python train.py --encoder_stem="deep" --encoder_avg_pool_shortcut=false --decoder_mlp_ratio=2 --decoder_inner_norm=false --decoder_connector="mlp" --batch_size=64 --warmup_steps=1960 --weight_decay=0.2 --adamw_weight_decay_other_params=0.05
Rows from block 5 of the text decoder of a small encoder-decoder image transcriber, named by matrix and row number. Rows with one number belong to one neuron. Each number is 128 + 24 x the weight over its row's rms, rounded and kept within 0 to 255. All counts start at 0. Numbers have three digits each.
After each neuron's rows are labels from the 100 texts, of 14976, where the neuron reaches its largest size: "fires on" is the input token at the peak. Only what is clearly more common there than usual is listed. The data: short English words printed on busy colour backdrops.
# gate: MLP gate (decoder.blocks.5.mlp.gate.weight, 384x192), inputs 0-191
# fc1: MLP up (decoder.blocks.5.mlp.fc1.weight, 384x192), inputs 0-191
# fc2: MLP down (decoder.blocks.5.mlp.fc2.weight, 192x384, transposed), outputs 0-191

gate.350:161119133101149124145143141138140117126137103140162143081139123171147122132143151084094112087137176070098113114136142136091127110096140087102138144102137161131121129113139120124130131100127164120139107067126122129113108148125116116133146110119096171159131134150121109139071171153108090099149128133088112103148118141127151109130143202138160141127129136154105151128189134096182121134133141087117124138134129148096162151117171127148150168127108128114153120118152142133104174117148139058155119126130152127145129135109138151115124119118147139160084103091095089119145153183124156133
fc1.350:101136129146116130111101110108127153121130157114090127188111116096099131128128114158160144150101090117164160149123138133169136139143118175154129114175117085112133130138107141149118108144138097131128167207125140146136137105124143146119122138141139100109131120107125145122171096109153161152114134108166133146118139096129097127121119050128101123140139133117152124133079107168058132115124109155153125134124143105168107122158071132117093099126155128154109151144115110124174090154108121187096135129133106125119130130145119115120124145140098126096164151178150146147117114065150100133
fc2.350:157088089136104118140093192130103130151110136135142071113135098117089139120108093182089114109148131170112134130163100104138113131170096091111118096143165149114143116144171078138105168122115127144148111121122112144102129147097159095160116118113134111151135106140101144131119067107123110101122179139122130148151121129155100138120081107127125089134142100139109105122099124096141112163166166141099120108122081142144156128133155150139109133134083172150137132148099130134184123118121090157106123170132101110143143120138099100152121172111130127133145128134188121155115118139117144121
fires on: "u"; "m"

gate.105:138130110089108159097163096105124157108152095130181131116105095090159119133096093116169102128131122115122155098164080154148128105103136141100123119159075120134108141099136118150149103092146097170119150108128136163148120130124120133146094114162126124146109144129158114114157143190131160142104110142104145122126128145153168158139105099120134138114119167111167123159116153143143130139154160131134111074096159106158133157138112130188115082174145107101145104089147131105152140106131145088135104147130082085115102132128144076109074120118144125123156136121147096107119150132114121137
fc1.105:109125141153140101156098156155142095138101162119079122142159173165109130119173152134082158121135138142130104170089169112130120161154133125149134134095183144128134115165112149110102147150115138075131101143149128087117138130124134123110152138102138135119142114121101145144102112067116095107159133136157100135120124118096101096117140151127116124156126090145098140102125113118118132127102079135117135193165086153099137092120151121058146169078110152158111151160105130148104114127136114168122149112119168164124154114126104163143172148152114134139096131144100143136129110122151121123
fc2.105:110154072096088143147144142152089174153140143124152155116110085131131156135121092125109125135159157153103144096111157190125109108144151153159130125160158116126126131151136125110102084176138138147156099139186167109114083136110128148153105154120149135146086168137152125159108144138113114059125124130120144134146153122130161144128104076148134107120124135132121124108125186125128163127117159121110096127140100141119137122111136097146170130173118116149142149065148124115123108125120141168144101153108100116144112143115132139130090122134074118153104129118187110136132163158148121096
fires on: "u"; "r"

gate.233:135133122147106126113124082140158163151133103128135100115141086147131162119111114132147134147155130150122140092123096128115134091140127118123147132175089141111119139138137088130164088122112115129120135098125144166094146187119094125113152113113128166163094145126112120138139145151148102141125084129111123122105116140181115157089153076118165135142131137098116161131113139139152169151122156141132098068106154130156120125124134122142106134144108130116155119116148145156125155145111163087116132071136063112129139095166167091159119086134165151105168101140167136146095183085117144089
fc1.233:117158109123127127142152109065115125164082123100163132136108093125147141114128114136120124153138194140107110068107097127162131104109162128103157082147100109108115101110133131151137147125087131136103079115124115154112157167130080146161147116102100113135114142120158113132119102153136126158055114112139153104140114126139139186132091082123147143128122115085135103144103129129126152093127136106134109141123169103114133142147103101142146095099142133113115136131125145141125197140150142077080126101136124089101106120090152121131125109130141107082157132181150131118097144134100126138
fc2.233:122120168129183128112126106093123074096122106121154135132106162121141110120149184139168142073104121082135092155129096134155127139067099118129093146140107123081121120150129103150154147130089146133110162128116098134128112121171142153134151104148128117127149098137125148144118136143146125137154127126109151134121083158140111091121125157101113166132165107134090143126080082164100090113137130117135116158141122129127145153117103133182158157137134125115153140141141119135100142121129142173147146131153173140098124138117098160122156128148154201126142112177079133103164113081111138127
fires on: "u"; "r"

gate.72:139115142169100123128088134152157128158080116088134168088111129105123165108165118112133121084122161103101126087108091116137081128091102102109168103103157099096115145129105144132157094158150143117129148111120132114158125126078141181153145097143132122125135105128160149146129142137090119183120122154127164121097061112121087112149148121079117137143144105142139110100097130149139107129139105153128166136142122126095127152119135143132106141181140088119131096132106124077107109118150113148125133085164192134101112109132137141120116157091158154154116132141141124137113124087099120130
fc1.72:128115090078088166137124106110169127124136113126177097139147137134124062090166140134136129117112204101144089139118136145103102087105167133089135114127148145089127086110093142134104155141127132164154100140114156124148117158123156103111152131129130074149111161145136112095120097134169126140130140130143150146131123115169087088113125130157120119119120088108130154155151103126133123107130137130111155152140132118140134133137146168170131134078116109167152158111133114118090147138135139122100140144076064132136152132104130166111123147174155093125097120147128135134110144152143183139
fc2.72:098099174186106101137180143110134120113140131128110134090120105166134144126090139139203148102133107133146143150113111107090124141140118112132100118132109105109162106141062124145153138086119127129081128102138148121184143130144129177138128125149136122131090120147153132108138130096137128142145164121120121090115071106138116170143122134141127144153150137138116130104121134098120120058107137127178123144185102119141177151127170128152146133130155083142104105118161121082153125105137094122123143125184149140139126104113117082144120117133133148142137144126161136123172148115154113086
fires on: "s"; "c"

gate.40:133111188131151085124141135121087127168116107102140102139148129116128126168138123134139123125125104109156135122182117129140084124139085122143136142095166079105154167129062163116110123116128110084109159101149172108101130180110152152132093126143121150085098114169082118155110122087120130110144136105127141074119107119158102114113145126101101144123167109112130088105138125130095124151142075121154140179135166109143151105129149173141124155161134145115157107120125119140105117121087097138116110078113161091157132115130108097124126159090154139149125132097149157120124115119143126146
fc1.40:145117158143119118114089137109126125149077102132116124157182130073126144165132140114129134103112158139143104088129106098110104117151082114151158139070155081088149152110072138125133126117132146122135174099141158103098121132114163176171093107147099152065138107172102128105098100098115111135155134124151124109092097132125113120082100110095119111127155112165119118110143141138127110118154099143130168162163138145169115167108081124121106141112119138134158120111140161155082115137113102157109113121136166116130119125135083097107081138123135152151138143125144121109117155133124134117
fc2.40:183185148131142132110118146083198170104094111119098121110108122074171143154116101157082130121153109125136140097103112118143116158158120134098152088166106142090135134134133139120121107144118100128125128115120071141143076128152155120093105111171122098140111095145122151168088141128115116150109124105139174151125153120083146177137132101123081115156146135141127149122130144103134120143128150112153116101125125130159131096113093131118123106144127136083105126137140102118113147124118093121153124120087191134118109158120137129110164128101070167167132104147144114155118122129099141148
fires on: "u"

gate.279:128131110149110126128100133120130125118156100089137141161159125150073159123103138136083119181111093101130109159116119109126119182118138082131124161181107123128154113192123110155149134142097129150123177125148160119134122128155107115148103100156093138068111116127148140127155152136124145170137122067136132136142159142102128133155131157129115124126137166139115128131136139106130063152104158134114137135145122117112125109099109136082118152095110097120119136196104122146111142119155155146112143080093163131121150095160091130114098102091096145143128146163123172140134090120121098162
fc1.279:153129131143113101124094147144190079111133128116104118152120108126100160128133155149085130145127110070132145188160135138135139127144121061134141135151118136164173152190162111148122103152133135112118173114084155131116114094152088117125137102145083157063115131103110146132120127124115118132111119097121116143128138128128126098130131141143097133157159129156129138096170174136126121122123151150141147137131106167154142166111122093082118118104117132137170134149126111123067117127157130137122129127071140126134127134140125162090144074145102143102139134180130129122131081151127083120
fc2.279:127100097134163143134124138118093128150106099139129119168101134153123102099135115149146091123117077126115173125152115168127072147099127131148128191132136112148092140127093144176130117115098114117122149112121111148120168114105141130134136128161149083119137121121071100117119128127114115151158155116118116142153114124116086128130122097143114143107139097124141144164128055134110102143157163109141154143104142141132139114123137151173137185156155124126141089128137142125125131127134155116119050108163153139135142164100147124117166110116154102133115178116107186145168159123166179148
fires on: "s"; "a"

gate.101:144129105107137111118135083096120112097150107135138162118095075112142118107101145156159120128122066105107125145155117181144125094127084136077126137164118145110092167084136128120131111116117096149138142154100140166147105139138154141155072161141158130149096110109167102137135135151106162139126171144111120108102148159170156149169138145130137104137147156092152137137105145140154117143151178122093112097119175109165141117145127167149156107127164136119137101106141093078152103116080122127106104102149104092143111121153131117113078138133117126116136120119170108111144145118124114158
fc1.101:112120144142127129147104154178139133136101148111128071126152181133129151144143124103078140128142162169153134128112125084099115153127150128182125123098122103140139088164113138122127126115139149091114100094166117103112119127108101128100173115125092121116155136161081147119118127094136101102129094111162131139139118088081103108091126106122120149129108088157104122116172112137106143100100082114148154163134080144080124133110128080109129147114108108148124171141113160188095135142173136128146151152113172165138147110107114151140173122136140139144128130126107138153094128120126123084
fc2.101:123120092087113125125118173139131141123128112146131149107100096106085159166126098143098123137160091160126131102107143178126123116175122127127130113135142106077148142130124157102131136184147120134154140123166125113113072130156130158145096145130176106173094161115148134142122128135078141070125138138098125128120168141153145111129121094118140118101156125105090104152120196109131145139115150128113098094138118130105136088148154144158147114170156108125160129081132116125112083129131108155123100160130081134115108141108156140147065135146119123131100132119139087127166162132161093123
fires on: "u"; "i"

gate.8:125141120159081099129137101141104155125141099140169129106145138145104113093106106111152123098151113178119137103110151073124117118136121169120145137162122104098161114134133130112136123071133128104145128128164149143119127128149067107188118129117118131083128116123149115122167119107132084134130114133090088130107135117146142122141105092068143137133124197097121126105106120116120151145126153160162111136160134124127140158128104127101093140106080108102172111148094156167121144157105143128145158104156070120146153120115148116142123168074130134164146175115130157156096143148139115160
fc1.8:126095133145187138126111126110122118123103147126113116153097136123131137150111173131100153146086151113165128165155125144157127163138119122127097120078174133097067159143105123148110129179140130132124164134085110130156139098105182145097130144164127143150148137166120141136098117138125163121147151127157183127119124154077101084119189165126101092112111078150153137137123125141134113125125104103098125143148110128108116102134159108164144101161177167141102137115122105116146100112134109113132137119118170116130124136131138119093122101173075164130103102150142113081137104120140113141
fc2.8:107167096111115137155128152133177103154111099112110126138118149134141138188112120145106130155138118146131098105145159137107087152184148138145176118112155147111169117129147118118130123109143097152168131126135133089157111186109115125092108126164151127123089150113112144183154117154133132101145133147088151138069174133145136134110126119134142087114095171120158128101084124086123139129118151118155138103081103150139133145145168112096114147151087125143154143152126130165145127130125158139166118121091119192154147146162106119121125136121130088094139147090102119096166103144127125114
fires on: "u"; "r"; "l"

gate.289:155128147090104110147131152156158109101120146121108118159042117093089163132138093129114114087156127147151120181091139127117120113164104097144135118170109087131148149133108128104072118102123127110133146130129117121103115121155139098116152157081118107167078115159130141117100132132131137116122131155160148128108102144094119122146133086145090124132135142130129063145153120129152098099154130141157125159139096114113097109127159114109177127109143120115151159130145092086074131145071113147098118137100157138087107125107106113128157132126087138138115144129162163124099151094125121111
fc1.289:112130115153163149114115117097088151129132112129135128108208132171152117118122154134143144158113138129096126087168113121148140151117161160123129155107137152142110097124145122151166141154152117145119138133118135128154147140077133137149094097168146164088181152096155124145146102127134118143134135092084106119135162126181136132132123147111178141124125118130119184154094127126109147169145136125098115081124143129166150165125109147142070128124115154146112118114091143172165124102197140119157134127160114096144156140153157151134115116130170114127129100127105096129153141162136163164
fc2.289:107166139141072150155124082139159154129112112118131121109162123107104161121126110120087141101126102141115156163096068149139098091117099115110159138140155108098143152117139136139098158154164142122147113103161109119147129136156141102115139168134111159125136121111114154165106121114146156094077147145148151163136156113111136166104110121113122137139103138176154105160130146165125104165160150139124128106122083133162103136106130107136131120100146118154116115105127094136190104123110162070101130167087083150151119126131124097114146178096099155122148081133140127135127137120072117125
fires on: "u"; "a"; "r"

gate.335:118099142133118160126155119112141124116127114157083134117131174141143140134124116165052171130159106064138120115121134091131112119129153112178128095161106141105128111145135087186117111135154143112143166113163128162115145143126088128144111161087155179165127150163130110148054160141138144123131086135119114156143135070140123114126147137160145135123171141122127129120115131162171171130128168132122126136121133089116146172147136114136107190129090124141130098103114138098133146094108151135106164097120132131137154140162115122122107134131084132140117137118154174105115117130129124095
fc1.335:123121114139134175119149121143127117143144104154118153101155157147138146132131106172066139143153089098147139084140142092120156154123164099178095114142103166114156142156149115155149124125112131139134134147133138146113133164142083113127123159135130161154125112143164137139073149175137120134138100148096122153147134086141080158111139078163111126092162115091118133125157132135174152179147147151104144118114109135116112137139155127128130210134057163145106115108114146114128122126134123131118157129098131119124112141179131101135103096112113131149140117149147179117119102167149127095
fc2.335:067149140117121145186119108131140110162079162087131143115162073118152117122148168079139150134128094110125124129169129093149098158105104134135114182163115143114086111123122105108127136123120102128116117132085130151148134121142118133146163097143142129132161137139148107147151114166132135135166115140159115154100099167145141136169112112181127100139108136118137142110137098137114170099115116123127133134159154126139156132141088132134135152124120153155111120137098141152156176184129148134075155128143175118149101137093102134150131132135146148073087139120104111091115141122140129199
fires on: "s"; "w"